config.yaml
method: "simsiam"
momentum: 0.95
epochs: 1.1
Rows from block 5 of a small self-supervised image encoder, named by matrix and row number. Rows with one number belong to one channel. Each number is 128 + 32 x the weight over its row's rms, rounded and kept within 0 to 255. All counts start at 0. Numbers have three digits each.
After each channel's rows are labels from the 100 images, of 14976, where the channel reaches its highest value: "top examples" is what is common among them. Only what is clearly more common there than usual is listed. The data: histories of elementary cellular automata, time running down. In brackets: how many of the 100, against the usual share in percent.
# convs1: 3x3 conv (model.blocks.5.convs.1.weight, 96x96x3x3, each kernel summed), inputs 0-95
# convs2: expand pointwise conv (model.blocks.5.convs.2.weight, 384x96x1x1, transposed), outputs 0-127

convs1.60:122082072098144114127161112172097174068092132158138117177138084122082129149128081149111142128198129091125112098085162117115097136110113140118115124102153115144068138074118142097156115106115045089088098083156171094058091111062117136134067113087112143137073177132152126115113129164144138182
convs2.60:129131103067170111141136124247134114117121152087117147141190166095109082113098119095129089133132136123151120102138135161170150163110144103097166153091171104129174134096191162184138113110094159131110085129122135110102132135137164000145169105063154116151122124169139129225129029130129131255129114135135123146152145252140124138067151116139107118150120080174151126117123114151144157136092
top examples: 111 turns on (100 vs 50); large cells (79 vs 39.9); 000 turns on (76 vs 50.1)

convs1.63:116115112090103144163173134111069097114081108110168166140102165117178112162205061142148100083124161118156170118149160145184153108100175150141148158105158081090148117141185123061190142098159131148114118120162166145090104133161197118138124149115123107134142172109139072103155200119135147165
convs2.63:126102150066150141120151126136113147115122125095092093134154158139125064138138068112109059147133107166154100110077136131098114029140123169147129068123126115129078113136120118148135131112160049164167037110115126108180131089135122119140076160115158115129138172161100109112127207140129112152159128130126111072079133129216104127062121134113134127114147121162124095115123124142112134148143
top examples: 111 turns on (100 vs 50); 000 turns on (86 vs 50.1); large cells (74 vs 39.9)

convs1.73:107076099142102125097164115074116127157122091083186106153099176109117063144148183115108181120131100149080117171129118127169100131171133165072119143140134062159120171194174101158106104125143079099128091139126200119135081103177094142104040143116151113121088118098110130151143147123122078144
convs2.73:099157069133073073115129145108156131131134106114119193128171195115166144136118103139106202134129108074095042099125155163145139116127117100173117130159166128127109138119157150149119123159127152145083172163106137121169127141162104147096128152133151255108149110203123119119125106123116099139142077099118125124093130107105138136145129125098106107144104158104114135137106144128137184199158
top examples: 001 turns on (87 vs 49.9); 000 turns on (84 vs 50.1)

convs1.58:053116088060131135138104126130123132146116064077142110106162124123138139132104102117142095131088168041149114077086133106120077079162086124138159055142145152134121093128134156093118079094062082128083054090121117122140108093110086139116085141105082151109110155116144129169117130058138142097
convs2.58:144137112066095170091131156168100116142129124069164141135129118202141089129121128150113165103128180141081103157125145162099129098138113145139169127105110175115117158158174125155118077096111160175179064117147139136169134151158140050166110154133133139103115141167137105200133075121118114100131062113113129141138121160079150101037115123195087132127116142158151114138117133112105116124119
top examples: 100 turns on (86 vs 50.2); 001 turns on (85 vs 49.9); large cells (65 vs 39.9)

convs1.39:086136117103134116126120128157145115151087119042082039128094082161100145105087169100116100135091114171170135086146076148161109126134109113093115121119094054093109131136140138087110084176072149096111125072151123145146218095102076120111086119076151120137120172163102138157139130102158127103
convs2.39:114160122117147249142097113163120147137125124163183056143126153080109109126133117153126060149138115150070127163149156141147152080142121085111131087100122066115150121180093104125196115095137149120171034128128131144207142105108096189113122091152150080129117205117112124209137128121126128000192102112129114140158130170050136123110115115101143121145156103138131170134136121128122112141127
top examples: 010 turns on (99 vs 50.4)

convs1.11:133144107163057146172166109149135108072163166155127071139065096098072093153106138177177121135083085098132177129160171118125141132087179075074102110113154159103121049135098119141121153137127100099114151089118111148081052120092151139097123126134126060141127111152161103103073097130120138109
convs2.11:146140166142147213141123142171147121123121149118124129137099157069204181105155081203207158120127145177082211147188119130168194108129130140101087206162104134128083108208154115117145144157203114113058138118130113149070139137129113140150122155186083117120142133055158159166128167146116144145126167080124154145109114082120084109197161132168122129130137141168107105116081124112138092194080
top examples: 111 turns on (94 vs 50)

convs1.91:124108106138120142141124144141181091139122128061035195140076140141145103176075115118148060119127143135116143140083104098059075121124146115087119064102145162134154133081126136118171143101052092118088127165097149104075123131127091133087089139101168143117185098147119114118063143159100139123
convs2.91:185154115080093000115124137210116130124118125211202132129108135158122193110116055113108113110133138114107175166117127097228147159125126116188124017129062111088185139169153133084165134105143084155090192129104133046157120120125183061100115111153126129154114104089122124150123160171126129116102115078161099178116133029136126130067109127086093098140056133060146113107132141126132149017150
top examples: 111 turns on (89 vs 50); 101 turns on (85 vs 49.4); 110 turns on (83 vs 50.3); 011 turns on (83 vs 51.1)

convs1.36:169120120141088106083109123088148107126170158123041139157083113110186111108126145110071110119196192111101126153135126081193100082158058108117128113123145125070108177119122168103107186086132103098103173117112087160121121143156082124095105120137076117118092152063112100132114116071138151129
convs2.36:051132142095161168107114135148135120106124115160082084129023072158107178124155162210163142084126151064137093138145134142132125177114123123136146042166082160131082136165115122132170136153093134174119026112104127100197120132131075057120099170160134113119115165163180152161128169158133145133108123186119115164126131091102128126171130118132139130140135134131109083126174127136131066130124
top examples: 100 turns on (76 vs 50.2); rule: rule 62 (29 vs 0.4); rule: rule 145 (25 vs 0.4)

convs1.86:157177154120128172191128132190124159128091165204159127126191149218138135158130138154126128176088122111182143151110127145107146094074170115178152066097170128092132096172187167157139168115126131125192141118157100184113125149129091148158177142113140166105102121126158129162140101124099148149
convs2.86:167173093152173108069109120130057137109119127110066175138195119154084155144137153073120047113127131119132156082146124100124104147129122122122102197091082164126091123164090121107078140117098135164130143124108127038103132134125213193107067158125115098142140110000139123136134043144125172188106111095101123114099126144070122133167140114174137153125131166134117104143098118133124146158124
top examples: 111 turns on (86 vs 50); 101 turns on (79 vs 49.4); large cells (71 vs 39.9)

convs1.44:170148116149124154100142125150168121142106179197106138162152097093119149144154130153132128135099155119150129166069197163119117120139108155112190217103183126119123125138118137103117157141140118016088126152134164124163163147149126118191120136134143047205133116160167114132099114157176157126
convs2.44:113121164160163076129117108090151126130127129071063154136142149118119169135111126141178165108126109207124133142104140143066090099136127148109137183120150244143085134132150149168159156182126149118118152145125134152122124141128185134148021134121131075141126158030093114128139142131111102165122103194095113142149120208193146094189133114175164099123167170145088120119113127128133115183105
top examples: 111 turns on (84 vs 50); large cells (83 vs 39.9)

convs1.14:127123085192127091132108105104098150103193125110085173077092124090103145110150106095097146147119081137076159110156198099085125124127131108137130130135140088118193106109119134126118104131131104089168127094136133129084049086153157148117068110174100062055149132117149169091061113097138172111
convs2.14:129122064080058235151115158169165126151136123133131099140125164116129147116133058209139110126125122143168105152106139113091143180133125105163093126104000160115207134162156186107159118179044066142092146133136107073144130155117160103142205054095071067155109056029117129139123166153145153149108148091132130158171116000129103109097149116132123210130129122137107085115125125146134113157168
top examples: 111 turns on (92 vs 50); 000 turns on (80 vs 50.1)

convs1.19:060115095111154118120180160118115181159106111089041119138134094162126121147118110134133078168185057124130114110130091140162093135143156132120112056124100133170129153094151134145128130088130128150118096094091129153083159064131084101094069139121088155107137192132090115189177090091095098161
convs2.19:072126160103159105123151160213107122130130120108063000117053123153136127127149135083143180158140131106138162000119159126079204126131126107081122161095111121145162124137125100123134142118220095094074173112165113083147124135142113159146127170134144164119146113132114114150123111156115114107134177110119136142130130182131141144075143128110093135129147136114113113140195126123141087071093
top examples: 000 turns on (99 vs 50.1); 010 turns on (91 vs 50.4)

convs1.16:153132093119103126085145119124232153149146093159151055120104136146180193133065138143138098128105126173137079121115115132089115118113173130133150070131155082176134158142150136108126149162066130158118116104103067071163197078135088132111085119134154150100107121140139115137125181098107199126
convs2.16:111156123100139250070148140186068119156119135168146180151108141130119168137104167174098083116122138064140151112148125086160154207113127052100120035114150083118104113094171114113169109119133229119056095099122140053130117087127126162167100122090114121108134110091156127133143121073140141074126092135114134145075119193042160140118140132144095100130117152114128163145129131110124148149116
top examples: 111 turns on (76 vs 50); rule: rule 145 (25 vs 0.4)

convs1.69:154161114171134160164125138154115148156104169133042135105208140114171124179114128106126120120061144136134120169068128156083173140091111150119142116112167090119140095167193127172064172095147153151117160133079148136146109168181071135152143135148193137139153141156132159120136123179196103113
convs2.69:123129077134125036133116156110115126122122152082065145129185182083180150126137178145109086130132104159142201046142150087181087159101119145142142127166140170119067119125106152136155126099095147100164123149090126113158124151096134179139135185107095073096135112151064131033142155116147117119065050133116146136091130240096118110118122143137156095123159213151153122140124127110139192100102
top examples: 111 turns on (86 vs 50); sparse start (67 vs 29.2)

convs1.1:068111120081118090106153121135111100139165149113020091078141127163168152134105142173129159152191091127112139177108188135094150116162122136109133148139177113089132129111098171147090112107128130137126171093104094160184060111144129086099087113139141103076098183139142101176107106072077144115
convs2.1:173130123137077122114115162184203134105129123131059058135059201125115032120096130175105140128128117019114079093095107123149109157119119154165186090072157163128144143129194131171131057155086140065176000151140135123125127066100090128137241122075193154137137133203137129123133190098138131108187147100140132128137132142180143117116139126133132105119102122161149163165170154153124102074198
top examples: 000 turns on (86 vs 50.1); 100 turns on (78 vs 50.2); 010 turns on (77 vs 50.4)

convs1.92:186124055172091105121071121080120167113139074127080091089139122129126088174115171154094115137096155139111082136149063112143116123152124107117106107121143251109122160109138134139099107100095129128107122144067126133177174167132073133093120097091126097157134100116135112175163142157191124094
convs2.92:019112165092124127139101130173172113147151122208046084121105133077125177123101127052147091170119149216134129119139149102248147123117122143140120143160183075131164184167111113130168111136125156093138142151186128135108136128155109165122114126195128158155143128122148157184136170114129119178179153116143118139095118054082126132159130120112122118127124107122109092123104151082126120077084
top examples: 111 turns on (97 vs 50); 101 turns on (78 vs 49.4); large cells (74 vs 39.9)

convs1.5:143167104098146154106133097083157121117133190116072093116173115084145131134152077186179145100149128085083089085066072092118155137135118137102114162128086150112159070074146092089119072088078099130139112123176136079129102157051131150167175111097158106174098119158133125110154147160128123109
convs2.5:200099119138195255110110111095103142153143137132154149128007135163114171126145127064147119145125127173133147125081148156079120100139119164077105088185137084130119136138112194078076129173178140059115097086097133092096130149102166071119080129033162065146145097065090130191127130079126118137081094101132145118115135154145138128122098138174095131125153177091112092124178113145130137162170
top examples: 111 turns on (100 vs 50); 000 turns on (82 vs 50.1); large cells (73 vs 39.9)

convs1.74:082141156117170106094130175159121146129169096110094083078137081140067192125039144176158150136071066108171118138137095111133142110121061129128148117093075088088122099136094115135095091088088142173104108137104062131137135093057123133127121079104111123126110113099120088110147111103118099170
convs2.74:167111110144104153093122148097130125113120132093199131114189161155209036133106121178136227147127160145105152139145127127088124071129132075083160119193202059124140144104155088083118059120115164159149117157138122098135131091106088200090152154174131238109125152246158131020133145101122105146108088126129079132129131173143143125100151130181124112133150138091134138110155109156131047074104
top examples: 111 turns on (80 vs 50)

convs1.95:138113110129109103107156153193166097172115141146079063139089141129114186122059144107095104136136128139129099115136158167036092141076080179123111168143065159180155136153114114126157037140080110120103094104174120173123176138141092108150113096091111090147128161116137157158112103161124109113
convs2.95:058140140124148029136184115151196128149144118139047119138111092093143127127099091164156040112126125090040076187151139151159199108133129123125143197156073148117140138070097129148153240185078147140068062109140143073131136118152160175141097111162158183146157092046100129102121166086116151064168075138098123132146133184103139109215142149107141151128060171133162080115163112096137108141134
top examples: 100 turns on (100 vs 50.2); 101 turns on (99 vs 49.4); 001 turns on (96 vs 49.9); rule: rule 62 (38 vs 0.4)

convs1.80:141149122151131129127124128100163168145144139142103174103172147152112150121106077121105139083176194134089116139093130167098136161208161108080130184094093183156166165120199115200131111112197100103093136139142174143110101200105179152148155127175128107160099191111125114135177118106126130131
convs2.80:132109105138160148075129134084142121118129147152119124124169042058158084136143177111099100122134128036162126133127106101096079097141133142168122197152148141128098098168135109127084148124205153181155148119115142124102133134112210095116151173079082151127099135072053117143122135171132136213073174178128106182178120098064125132157107123107124119123131139127109077123134089131131091152133
top examples: 111 turns on (98 vs 50); large cells (88 vs 39.9)

convs1.0:182101147139148088127136127126112129132095085112124111091128154157053083139085214135085082108099141128179133118154121116180097106125136138167111066162112149143150149104140156131197134088097144160097197155124100136105139141193155097171154182135131190080177092159120077095127141163100139129
convs2.0:145116145166104195141141124126135121152113124183082119130000151149081043134135141031128142103124142127121121206083105147161085189133136173141147183067147129135102175123127090132163105116148122159153101123195133142142117110121069167156065150085143074099137096130102108108127151050135126090143151144136108140122128141135156126145103096178094108149072100124147101113195134183107172066148
top examples: 000 turns on (99 vs 50.1); rule: rule 95 (25 vs 0.4)

convs1.47:119139148166132099142084184078090072144128148101119176125094106093135172116177102103145134106078142121125092121147082077073092146145044135131133060120058083098097180146172082128091128106100171174140119072147103122096081162106111110104128163131083136119112132168082127107095123127160152109
convs2.47:157102125123093151117142139185111138151134141149143197154120108104072207131136119101111139160125134121120151139154104073060221096126122152069146182089081091122126150171111151159084144085139093144032133080116112106139138115107194114118113107186157085151111085082120123115128123160115096073119091138149095114193141187069144124123137126163119151123156131120163151141145132169126086106141
top examples: 111 turns on (86 vs 50)

convs1.70:166097161168125133106115109106120102080192108146109059156149114140173138136142124141167156132104127100109177080101107122200179165103140137162113157084080140177154072077152122203110119120134168121133102148116103168087126129075145131159207153147060159126094082133103131147100115174087133119
convs2.70:100114143142056149158128136126149127108136133098039066132121175079103027125123117183128178112123140114138212175133145148135121140126134140103108138112117140140073175171207123150119124156153154074255112095125143082114115147147164058157163140057142111099132108112106126090127201156126106222093093094122114125201128121209156118149134127148103194114135072142075064097126119150133070144164
top examples: 111 turns on (100 vs 50); 000 turns on (97 vs 50.1); rule: rule 145 (29 vs 0.4)

convs1.6:072134114158122106108166139138088194091145131135137069134114107147119163140064147121134114195104117060132184096186137069179134110078176098134101063122099143088090097116143127134147137135097137152106110075130034170089140123086083140120106143124073169125104109172120126149103100117142144142
convs2.6:094110154160048136162124136117152128151130126213255130130132068204159097131119086120157156126113186135137121255171120143217062105133136078097083186152156146130158110153135088109092178145115135109000117141094110106142138105152151203125163155081152123134158171118127112099126130110140149158155095123128118145113123057090140124198123134111140163133128079106142139120151117122140161071129
top examples: 000 turns on (97 vs 50.1); rule: rule 35 (30 vs 0.4); rule: rule 145 (26 vs 0.4)

convs1.23:094097098138087113149136148136109113125076140083069163108126105179125175136146013119125096109102152090092084094124117135054113125126062112134139112132123115120055114149118150115085085105094131102126113142202115107111143168064173186092172125090141134111104096104115119098108125092083126127
convs2.23:078160180094174141175134066063122130125124127058098086141150124105191156120125070153239177161126105000114135126073093156158183146110125168138139149117069205126118097128130147142159119189125089130153195100187140135031134146161141058174138112165111149160107118139068128141110234212138126126150076111128117115141135119142147120159110132091108157132107103114145171137101132123133130129054
top examples: 000 turns on (88 vs 50.1); 100 turns on (79 vs 50.2); 001 turns on (76 vs 49.9)

convs1.64:139102109085120096130119139121162112101112172079052082073112139089164135126101109122142117156172150132096182141128118103126057164146176109072115114106164096058108206120100128104092085137120088084077073094131173110156114147103109102151090135107098053160157087132087127125151155142154132123
convs2.64:038132125128127168212127100129144136129120147114085000127147195040135151114124124027156053101129145138099072100136101154087206143129121095117138187042117149142160134137110166105176106125126091156120110150186129087111130168143113136191182139160112075137124163140131132085132088103141122182073156131106135158129132117114151123085149149040137104128124128176140150133187130122140089040134
top examples: 001 turns on (100 vs 49.9); 100 turns on (99 vs 50.2); large cells (74 vs 39.9)

convs1.83:187155126129155126154118118062140176150125143027187163141067157139107147132098151123123128133137132155143115109112114164205098138132184113016158143141082151166134151112066115182159126136121125112145128117064152115104114126081146104169116113111113129100144076088141133124093111143103088161
convs2.83:158127093135168119080128141129099127150145145109113175118056119116168172126081139142157094146125111142176115092130098104120176174134130056151136224154136112118154121152191146176148209154064098134185109114078124140141123150123219195132053119125132164151130094067149125056105061151128154133130064115126118068159114173136136119168127126182138147117070151079135108157104127113130172142130
top examples: 001 turns on (88 vs 49.9); 101 turns on (86 vs 49.4); 110 turns on (83 vs 50.3); 011 turns on (82 vs 51.1)